Weights of a small sound classifier.
Model: 11.3M parameters, layers 10.
Training: muon at rate 0.0054, batches of 128.
Data: trained on simulated sounds of rotating machines with and without faults, 39062 training examples, 37.0 epochs.
Rows from block 6 of a small sound classifier, named by matrix and row number. Rows with one number belong to one neuron. Each number is 128 + 32 x the weight over its row's rms, rounded and kept within 0 to 255. All counts start at 0. Numbers have three digits each.
After each neuron's rows are labels from the 100 clips, of 14976, where the neuron reaches its highest value: "top examples" is what is common among them. Only what is clearly more common there than usual is listed. The data: simulated sounds of rotating machines with and without faults. In brackets: how many of the 100.
# fc1: MLP up (model.blocks.6.mlp.fc1.weight, 1280x320), inputs 160-239
# fc2: MLP down (model.blocks.6.mlp.fc2.weight, 320x1280, transposed), outputs 160-239

fc1.385:130098146218097165095137149130113163118147137100148097130193169147120113055118153137082125139138131114157077112107166127143171170174173126139127165124087111110161139128111133129118130148126187118103161084069188170124185149155123115086097145
fc2.385:115084166142130164127076150076116165119104145148166110157125092130078114135067075133165089156094109215155130108132116133160115127122161126125130139145132126082147067109119131128107079163177050124157115134119084141134178062111083128102115183
top examples: speed: fast (97); turbine (93)

fc1.509:129160060105142170078147132157139145071123140134094150131103123106096104086077168127081176117149142081155158125084091106113168159126108092104073116150140110170192184124163133141084118187096120181133158114140143145094130093114121171144175113
fc2.509:141099116132128183093099165175156147077118139045154144088152145141162171118127153154132120122178075121114128193105113112131133109133168106149145162132144088091113140136142107118154191127187085128141094115095129142059121155111103128102130202
top examples: speed: fast (71); compressor (70)

fc1.378:148119140127064059142160164180082131123105088155103117118169123134157094099102122155059157132166139107141183139120065156123070159044089099098117124108088136176133097099138158147122178120166090165147140112096115077172148117088122179143093108
fc2.378:132167084182095137128146102077117119131189086118121088088179136146132190092129164145171160091090109092086100153136121112101099094152135146153136210069152102183144161107185117118108149138106125120100160135065144134079136158171178079114131162
top examples: electric motor (98); speed: slow (97)

fc1.12:089106110099134084054133129099113090123162153106101116097158121167080191128060100087122189088132125081140112078155159098067112192157101117116103148159170151098180140133178151107138193126126094071161161077130138222134173148171142138153144123
fc2.12:176154110152118167133162086090147151093152113107127142087148118168141059169153154120097136154137088148095138150096116125154100122062096118094109126078179112124098128098065144084179177164044136114128098142119149180122091128137145141113156150
top examples: conveyor (83)

fc1.681:189103144141158171171160149093142121159140065142143122105146125155105087124089089140087075143152086111113118226129187121149112113144117101134116088095140151083078206118148116151088083090142165098148195092149061134164135071126071120108185132
fc2.681:129132196184111172159116101094159134144127164170136175074145113178112173118077092165193178107125077156103105109093148166148149155101114176105133112105127149118066146094158114125154124128077126120135110151138162108194130150121170049089146112
top examples: fan (43); piston engine (32)

fc1.186:154176123182096139141110119163178121102166134128072100091092147129166136076166086075110122137115124124186123138165189173122141105161128109097090093139112153114166120154161121110113147137105114103137130119077129087085146164120097095080095126
fc2.186:124063137121130133137106135143134161116119123096187104142255136112076099118112079087170179142143171123066094069166122150151109131053133111115189156123136145137092147179165152170073147133158100158148205122058160109150139126042185099170120095
top examples: fan (51)

fc1.270:148099132145129122135109184144148153160111112172083167169092105114124156167115157102098137168121165090191137100153155164168077120140185112118098154104120198121083138081074115116094121106125144146083084122109132117134109143129121086174174146
fc2.270:194106168151090157147133195164100120147126158071144093171163149106176120152125150087142088111133096150026108136151130162108111135126143110166131102125145156128120151200108157091101183114173174136133095161106180114140134152047182114149170100
top examples: gearbox (62); electric motor (38)

fc1.319:169059125111196129171150089109114115130134116108116161172104081137150123153145147133116085083097124084192112169138145144170084122137157128107129076088147186179114066148090154084138177204190128141121145121123163125124137152105106109109163113
fc2.319:113148112111158198118086184132143190149094055181161060097124144133135078126127067143136096130135097162120118102171079145121090182090140169104105135212134141109164083126139190132154110106135134148130099127119060122086144163114057160180074087
top examples: text has "speed" (77); speed: medium (74); turbine (55)

fc1.437:142157178091141117118157179150080064114157163171167133138090175115134145187128124119132094192140087120150125085159180123123149162103151095119135160108148113132187209193069165091088174142148081150120127137142149084168137098120098115155097089
fc2.437:098138112168082124170149133141144130180098091103141126170172107136140161096117103096121148073084121140124198109046099147171072113164132085138097145046065156129152135118143041139165116138066101110124070112167132118109134149113137137151168142
top examples: electric motor (76)

fc1.372:132115091093115176158129096166114125152079136123193147141121163108109130147129175124183113083113089135145154127149183118141108136163104075184138166146067117191124151104171146129131120072102174176135083081167105103110192123104168115170134100
fc2.372:179173065123130137130154118183169172174130131079132173147142091138109120130087148129146171049124091144134080099136083085105109142133108137148192118118110169130175146103129123087139143112114110116163139145184123147128127167096121104130093100
top examples: compressor (96)

fc1.219:134075130129128122135155159078061083220138131100114111090092145104198166144126107128132148126111168134166095122119143069123165122124181118142106147118089126086124206113084121177117084105116127117080123079127090177130111136129104145148113127
fc2.219:077075141166152110160152119134157157166147136132098082143130122181059103109128124104138105088158115121150091111061113133093155162076106134127111180113092136115170106111153129079123053145132096164130135179082120095154075152154081178133065132
top examples: gearbox (67)

fc1.220:106148083172107112155074092153090155056115141115094074158106142154107159126148141100145139102116037091077121152116120118066134123108127159110142181116122087151108099092178076154149145133090190118109087121134064116135049167110170126096155145
fc2.220:100137063129045116119131114089109112113089132160137087151092097101161168133072143137172145132126180111093094125182120194115109111108084108157138133116102109118136111072136102141169140097153073155110172164109091106105173126131138122081129125
top examples: speed: fast (75); fan (53); thin (high-pass) (52)

fc1.179:134151117068090136113072190148084161188116118148127134096148125148179071119182172115112114130232128162170159095112189063111144141159169124130153127116182102140089104115129118095147081099167051191098089155132120158072133082153135101085131077
fc2.179:080126186181128146188103109164110123153136115071141185172136082110123126147116136030177129155103065068151206130131153166148148079123135149152086119144129145139098070165125148084115147108177210089100114060051146181196141159081113098109158138
top examples: speed: slow (80); turbine (76)

fc1.735:205086170072111123059133104078101140127123164177129125144137121126183093147136117087128126103088115146076104163115130124134177132141118109160105098098059147160150086087140134156122160179125142107121171111088099129177103133123084139154124104
fc2.735:083122054120120083158103086186142175162118153087157101182140158145093091147133099104102124141099118112180168148145091135176099125122157117119073117162187119108109109109140175107156129108080115107176169104117133172114097138124097111078171157
top examples: speed: fast (61); electric motor (40)

fc1.113:155124109130100127150210171109141120093137130164128178130144092192118097156158115177086159189185091118125140107121175085142116130099153122136129173085185146108148108133144089160142114121096173094152138081108133144117118129146129179087091134
fc2.113:115122157104080101123082166059139094182091070097175089148110113089131119157089152128115166053070146171144168164087145160154168109122084140116144098111124153181139153109158116127145140144163104143108058144214159103094106120089092123121105087
top examples: electric motor (76)

fc1.715:101129179165137118109155119153130110126105111163144092162116173195122073122099139150115123118137160096126109124122135095094100156161138108173125161144145085120113129090045154173152112124231113080117119127114135120107142102081177207156147155
fc2.715:089103125182089146164193133140199127157123126142138166163111130098157092141144134103164120143132138207135084153082085151166132119132108067154145088079143115058086047147149083092138176148114160143098150173182076102131105137149099085166072128
top examples: text has "speed" (82); speed: medium (80); turbine (67); machine: gearbox (30)

fc1.65:111179145131097048141111060142091156103082082174137080108104150098170150159134086105129119170157120138108193072113162144133177107050122186107088152181112127132086161127102123115175116161144147113074154144110115170144089199122131143170128110
fc2.65:183162121127168155086140095140092078103205147069128141116147119159152142096139086152171113117086152143098132159139166067140193074127171127150060162150109155089101155073155167103111152142131126103098163146107163135087142073108081116060118171
top examples: speed: slow (77); turbine (73)

fc1.106:106129109075116149142133070166139093144105139108143196093159106044125155133121210143163139136048114083098153077062159136111143152132093096124168103198149123179117121105135122129169140100067140169143122148163166137116145121147166100119150113
fc2.106:149211081115122150076130130153148089107125132170171126114105106156100163165120120156072113132132110142131112111176147222204129174128099166147182215134148146131108105116085119165112173123102102123128135143165109125189181141098093107154163119
top examples: compressor (98); text has "speed" (87); speed: medium (82)

fc1.178:111182113121121105138132096142173124160102204116209092164127135114130096092159122170129128051124084129111152112153182125058112153088111113154138189098154157128158128130096162160144134114159099161158172117155146142150159120116133123115130156
fc2.178:153109133167151170150192151180104150100062073154107165104141116170151129192116139145111101085158106108091119157141115128150093113145085104132181085092091144169103106114136136090092168149155126085095133117165133101101184180134121095065150148
top examples: speed: fast (69); turbine (66); thin (high-pass) (35)

fc1.599:162140167130127035132112180065121108147093088169149192137108105176131125198111159155163140140146076168124159123186090084116130144109088112056106121116136171081093123081110143126176138125096163151104099144180079155136100097114086185130123129
fc2.599:121143161167192113093147136150124126060139087140067128101193120155062142165087128188102089147122118136121151135164175123160148098151133151131107148208107181156051096163141172166163153115166140118135132201130134080110106116118134115141104115
top examples: conveyor (95)

fc1.459:132107118114111111131096094132116093088090112157150081146115173149126161108109153157164166135106176144116150127124054133129113117177170112126113143118163190149128117188155122174166093176144099144131156080101115148118050111134134121119049081
fc2.459:114107169178187102125115100131151107127132098155124109179139141122094129135147106093137114214171122038107158126147161157100104128087106126146155137129136073143102154131106158108090136183123106129194104139119109087104131161136107084134136129
top examples: fan (60)

fc1.732:168117133132072145111186144137107116158121146106108098119150086164155113173167110149087135144093183049114095122170129146177094156196085135157079119098170183102149153112143080157100154114144126134113131084102166103155085178173106141153115182
fc2.732:116097143111137109124129125101123138127140189135121098118116137121109102090110119092157114094101120109168157148123096163086135054188173074114113189152097125098097160176133126072100138136056080122103126157106152103169135070176131104121144086
top examples: gearbox (48); electric motor (33)

fc1.215:142161130086134111080111134072107149134137092119104122050126128144121102121089125153131118099156177118129159131139138120060145111098059101088115181122090095110151116116147162167110184065132182086090122161171141117196105184117145140201057171
fc2.215:096173203152126185181127123123194150172166150050121123137151154161128148131084154121172084126135096155129127135112174116108134106092158166180141088073117141122096117102125069153085087107188102141130089113142086124106162105111157065096120149
top examples: text has "speed" (68); speed: medium (63); compressor (33)

fc1.135:161138071160146130065134142097051082166142117161161150134124081141164097156147117112095155139130157121157112177035109192164132150169150128075104155111095142122137122106136126233124127135152112099205121164174135113076090152161192145137131158
fc2.135:094143168136159127128155076136118113130141130132150134119132113190139127089150080172115099090136114152116140140085135140134174139140133138181110140123120142048129118119130106138157076168117097094159125162158097096159082097197100115123118121
top examples: speed: fast (92); gearbox (78)

fc1.29:133125087157103128062094097084098144078137101044135132135088119187106139090143076134129115097123063182128053101098094110115189135155112147131101109160124132138115136093135125110132187115122170140143152161113105089078177099161135109111148184
fc2.29:085070104098110140127183139106101141110106175134130105126178133133076109091155107133092087142103158162114159155137166089113080174121140123131139121129190153087156136118143090088043086115150115147156117122130054201211142149099110148163099129
top examples: speed: fast (66); thin (high-pass) (55); pump (29)

fc1.104:124091153135104143170163142144113106186167162145112057112152111143153109132139130102172143102173152173150167152121183137051114140156132108136087173124122145133069131225211141121179124164146188127137181129136101130089122153143101095108081086
fc2.104:112122120120085147174151138129169094100132106143115149155131124118098117108119137125114111149117131124094115097136118097079128147148083117128097128163112084206138107060076151103166139162107106112136133173136095149151132116141121062185134168
top examples: fan (45); imbalance (34)

fc1.502:100114101159172142127154089098079106171174129127138128106096096138123126084146114081087141109068153150084119153027105087111103176142141139139078166110129094083146172105046127160157136116138128074180095173155163112171155095136062117120100141
fc2.502:066155120104115094131089051150104207066108117086092130135138105087126146119180160119112149147117109117152126077127156083162162118118133142135139087117158153182106083112171133128140155114138112144116095064123049173062092196109127127144085134
top examples: electric motor (69)

fc1.485:113071092145124205092171130067127142102113100137139098177100115152095145128081064157147121097121168075070061074107157122154118152111159078142120156068067068071134116142145207057123115115135136154073141151155117126109125109138143130137073158
fc2.485:112136134114137064127159169183131129138142134087131135114126129159176095110148166121103104176116162173105126140140082125116137135228164141170093133118155102129149123152071103120095123121136071095126121150126176113112122085108124170104113106
top examples: gearbox (53); turbine (41)

fc1.525:162093125170129115167163151170167143141164175101102126089138111117144125154143135169101140085108135148087094098114130150122097121116152108140138109119093132065094108139107089141142137188127147145142156157159148146136214123124107087092109150
fc2.525:176102082082091111131133138084197097093129168123121190107102127183179192182130159155130157139095091056073172165160151158092114129142140128076120180092141190139147170122135130167153111103094117131154170147124067100149136137148096164053159137
top examples: speed: slow (62); fan (55); thin (high-pass) (42)

fc1.112:126120087120114162141105098096135182122109105151117139129152101173113133151141121103165075098166132091104144188160093145149152169154055084155082193149132094129147131097094109123186099130195068125100159131147167125077119093203113174165122089
fc2.112:119116186166101105136149118099151110112125131120092085184087141139123090125167119130145126127143108141189117115119117127135177111065197131099135109132144167079122106179163140066148122157077104140137147137123057139146121102131099126177117138
top examples: conveyor (86); text has "room" (61); text has "reverberant" (61); muffled (low-pass) (52)

fc1.234:125205101157163142182082111183171118102144147105112121167145139125141144151123157156159120148070118119139123173132134140108088082144179179128107140084097122114110049113071165094108128067145126164105126164078117155156094178168105136052154101
fc2.234:118149092162068142109124106103142131083106091087159161183148105136153129100126136139133122113093119097095103148122096122084128149110131071135189162099133139095188165111186087068123162107093141085088143084116183163125092168122175149073120098
top examples: gearbox (49); thin (high-pass) (42)